Weights of a small self-supervised image encoder: 97500 training examples.
Rows from block 5 of a small self-supervised image encoder, named by matrix and row number. Rows with one number belong to one neuron. Each number is 128 + 32 x the weight over its row's rms, rounded and kept within 0 to 255. All counts start at 0. Numbers have three digits each. After the name is the row's rms in percent of the matrix's.
After each neuron's rows are labels from the 100 images, of 14848, where the neuron reaches its highest value: "lies over" is the class under the peak; "strongest on" is what is common among them. Only what is clearly more common there than usual is listed. The data: pictures of board games with random positions, seen at a slant. In brackets: how many of the 100, against the usual share in percent.
# fc1: MLP up (model.blocks.5.mlp.fc1.weight, 192x96), inputs 0-47
# fc2: MLP down (model.blocks.5.mlp.fc2.weight, 96x192, transposed), outputs 0-47

fc1.110 107:124074129161091158132109061142141185134164129082200115160136161136143133121061116158116119144138115090099096138082123170115134151110137135123100
fc2.110 114:115057137122063125119173128113180131147140143114142135172132090112146173131143080128089101133098110101184114117068093151122104157129103143106122
lies over: table (64 vs 37.2)
strongest on: noughts and crosses (48 vs 16.9)

fc1.132 080:111152136043112141113118135121151109127143142081172070146146151140205141136134135122102153098166129123117058168123176154149043112086159115100108
fc2.132 067:150183088096092162116105145154145188144113056106136100061178166176135117135116131069140113148125121153103161155176146126097163112113094121101103
lies over: table (86 vs 37.2)
strongest on: discs on a green board (58 vs 16.9)

fc1.101 113:142155121168136154138174121099118090166136107078109139102140104168096103078085202155105127119151094094110154133070171119097109103099191187124123
fc2.101 109:172144145169148172136167113063144109137105108090099129119136096119090129120100203114099112114094129149109158148107164058093100137136196170127136
lies over: table (74 vs 37.2)
strongest on: nearly empty (72 vs 34.3); stones on a line grid (46 vs 16.8); discs on a green board (38 vs 16.9)

fc1.126 107:151165143182093154129144113133140158104161118121149117145140115105107143134182138106092133143064175190142093094152087122141153144110147132140177
fc2.126 101:108160154113124069165145175084171136117125089143149153123129114169126166153147147152103136096155158159185113038084114166131116143149114117093154
lies over: board (98 vs 58.7)
strongest on: digit grid (55 vs 16.4)

fc1.35 096:105125137145123097189122093109179126149128188112149159166144087108131111106209106185088092124155108160136100140153185140109083117142098125099053
fc2.35 089:132072091189153152125182058117105162081105174124160139132126104145103093116154134142121158136098097128093158173125152100070088100131155126148072
lies over: table (90 vs 37.2)
strongest on: discs on a green board (57 vs 16.9)

fc1.123 097:096086094087117082106152165100171152112165159131201128144099164111142193150132144114106100083141132166109144119162148093173124114150094112097125
fc2.123 095:136163148160127150155096132103131147110093095115103165120155085139113133102108113135124133116106114091110147162121107124085078146109184126107136
lies over: piece of the second side (49 vs 2)
strongest on: stones on a line grid (90 vs 16.8)

fc1.109 084:126151104073103162125099111162109073135106144147095117109119153092202102122109072167105134118119145125106084136147138173125121096135141129162125
fc2.109 092:164159185118097127152086147129086102165087089132126113052137160110150075120123122091116126134113179219114117141144162106127138111133144129093090
lies over: piece of the first side (48 vs 2.1)
strongest on: discs on a green board (97 vs 16.9); nearly full (86 vs 33.9)

fc1.61 045:094139151130124108157121126047108176110108162143128101154119106150132164161127108105103076143117099118205114135135161068142181155129120124100106
fc2.61 031:132168152114045138167161143178106111208126075125098114119117119112191102100153106179119106102135135179090100059134131190162074074129170151114152
lies over: piece of the second side (39 vs 2)
strongest on: stones on a line grid (40 vs 16.8); discs on a green board (40 vs 16.9)

fc1.3 101:060157092121140070105153110136141144138184164193165213086115102141098118143197152150100127118185081089162120160131124149148130091135118104137096
fc2.3 112:157147114166070145110082131131105114190121184089125156099093153118105125096170143120101114112117119121132117097088112074132121194135151188074156
lies over: board (92 vs 58.7)
strongest on: discs in an upright rack (78 vs 16.3); nearly empty (63 vs 34.3)

fc1.102 080:126164100167113124134112100104105122168116126120090162147132070150157091110162192086103154136156056089139086140114148159086132169122152139191159
fc2.102 068:142129114153145152141092094111162144113114127081128126136114081146112147136129154057122144150097138099099130189127122071059111170119158155115164
lies over: piece of the second side (32 vs 2)
strongest on: discs on a green board (72 vs 16.9)

fc1.59 112:138131083124127134158115161077106128160148159097118148062132117137072162126091156079170140169133173164061186180124087174125156147159108157195094
fc2.59 096:083129100139073149130078125160106170116114071141130060109099147181181143179161152139144136138169134155082123157074139180155112105140111144133091
lies over: piece of the first side (47 vs 2.1)
strongest on: discs on a green board (43 vs 16.9)

fc1.141 100:117074114142116144069165212072159142121134152074082088146135095107123063105087116097167151148136127136119135112171174120146151103138107138151131
fc2.141 109:110102101128172137102114176145178115140116141069080107139151100117148111112058119133172137129142099130154158147174197134120132126140096149165094
lies over: piece of the first side (32 vs 2.1)
strongest on: nearly empty (68 vs 34.3); stones on a line grid (56 vs 16.8)

fc1.111 139:156194049121137174123122085118130151176180096109094162127110186089161134090088120103150152116121120141090163097167110144155159131123115089157126
fc2.111 141:133131084114242117166127119116193142083130173111117163128125187106062109061072126113160138116110143139107146118186154109060161130113140082174141
lies over: table (91 vs 37.2)
strongest on: discs on a green board (43 vs 16.9)

fc1.150 100:100147123113144098099179103118183174085098134155098150160143110119142140156116126195098147180097126130175098079172162115142097114106114106107125
fc2.150 103:143130120172056184097166134111096129214102083131097162112105131113219136122134127184142084088071122169160115155072113075156095104128139139111119
lies over: board (98 vs 58.7)
strongest on: nearly empty (67 vs 34.3); discs on a green board (50 vs 16.9); discs in an upright rack (49 vs 16.3)

fc1.76 106:116061171152176150142052131126123053101118143112135165118109148103122125110143111094161107127126160100074119162107076142085104161188110153143137
fc2.76 123:102093148153113090112186162097201114119113127149188166173128102151103171164128128169117098098111166075177122113106070101122116134111087126121183
lies over: table (85 vs 37.2)
strongest on: stones on a line grid (49 vs 16.8); digit grid (36 vs 16.4)

fc1.16 114:144098109148112132121143166059177159122117105052138101169128172154182152137087082142159081124126198142134128118110106066123091104034065115107122
fc2.16 129:165162155120119162145085127169114111196103132147069125114186149152156184137160058086144132093143165104151116176147068114149170130065150093134149
lies over: table (68 vs 37.2)
strongest on: stones on a line grid (66 vs 16.8)

fc1.191 103:091129068130122121120166105080077129098096100169130122119185110139099105116133188135071168146142028131162137165112181178158136104174152132145108
fc2.191 112:138145121087118116123083156144183121195136140113125132097108181079107156145128084095133154086163188120080098175143069114163118176112114117148181
lies over: table (92 vs 37.2)
strongest on: stones on a line grid (56 vs 16.8)

fc1.112 093:076108131110163110135130057196174056108078110124162108135089117135140096156171132189096125130169137115122109143114133166127106119106141133094140
fc2.112 106:122135131148104164128096151148068120146114064106129080065103189111160070116072130126137139144126137205087121173184199121173117068157132153084104
lies over: piece of the first side (50 vs 2.1)
strongest on: nearly full (76 vs 33.9); stones on a line grid (47 vs 16.8); discs on a green board (39 vs 16.9)

fc1.185 093:064128132129162185088115146120096105117170108144152135080095106098118142107088107075146171119078087192095178158148155074135145082078173104148139
fc2.185 087:066168168150120099112174171078082135159125080120123140081117125106105113079093128153156159062120098169136168133081151163143102107172159137138102
lies over: board (95 vs 58.7)
strongest on: draughts (45 vs 16.6)

fc1.23 099:176129148103106130114159133114141139153083084082134131192160103125130134108076065118066111145059163172111147080157078136128155133127173092121118
fc2.23 100:136100100108050187137131089175118116123113143144110109157157182129200138190169148131095107169162156121133140167158131106128140140109144037106104
lies over: board (89 vs 58.7)
strongest on: nearly empty (75 vs 34.3); discs in an upright rack (69 vs 16.3)

fc1.162 053:145137124133075118180138132088142123093086171121144138171133041100149181106132113126103171169160112113133146187136154089125213141157143072183116
fc2.162 035:150081100131189090144127122056123150096104158127148147160090131135133143125103095111118165178094157087089170193114119062093179163095131058139106
lies over: piece of the first side (30 vs 2.1)
strongest on: discs on a green board (68 vs 16.9)

fc1.1 105:107155155159120144153151125132077129110149104088103171170148225117130113106203168184178152123151157116116107091085147156166099190139177109159077
fc2.1 116:164087121121158161144100105167172074216101218109067126085092102090125146136132169098136039140083111133125135112134173070114123152139142193125169
lies over: board (100 vs 58.7)
strongest on: nearly empty (86 vs 34.3); discs on a green board (63 vs 16.9)

fc1.53 108:124091180120144101101087171137140068143127145175098134110080136094155165110110068146144117135130184138176065106160149094144140162146057101184153
fc2.53 124:091095155140054143081195156126152122127089115140152130148138096186162133192192160143101106102134123145134118139067085109156054136110135174108141
lies over: table (65 vs 37.2)
strongest on: noughts and crosses (47 vs 16.9)

fc1.8 090:142142134120150202186104114122188151127064134103119112140179172124125121193118079128114073132128131186185096095142109143082146170110170066136128
fc2.8 092:121135137131029125108139102146118135182144115183144135079093081175144158124158130120111101116142093134130094149070120145158122098142154147102151
lies over: table (95 vs 37.2)
strongest on: draughts (42 vs 16.6)

fc1.55 097:126113095116118137179107123161144102147168164123087170138131203126126111127178094105136143061143141070123154099139074155135114160186089083174177
fc2.55 098:087115097080133112126160125094152137102162098122149094157084161056122137085067159123124146134132160167117119109175181131152127082174138096149110
lies over: table (73 vs 37.2)
strongest on: discs on a green board (38 vs 16.9)

fc1.84 115:122119127153123110129137121103136129147133130152103178149134075111177180132171096155092091062136141133123101085123071127175080172123137099144155
fc2.84 135:067093163146185068104136166096172068051129140118140139129134109109102165142100109148155142111184191090148081128125066115160116168132125132142189
lies over: table (76 vs 37.2)
strongest on: digit grid (55 vs 16.4)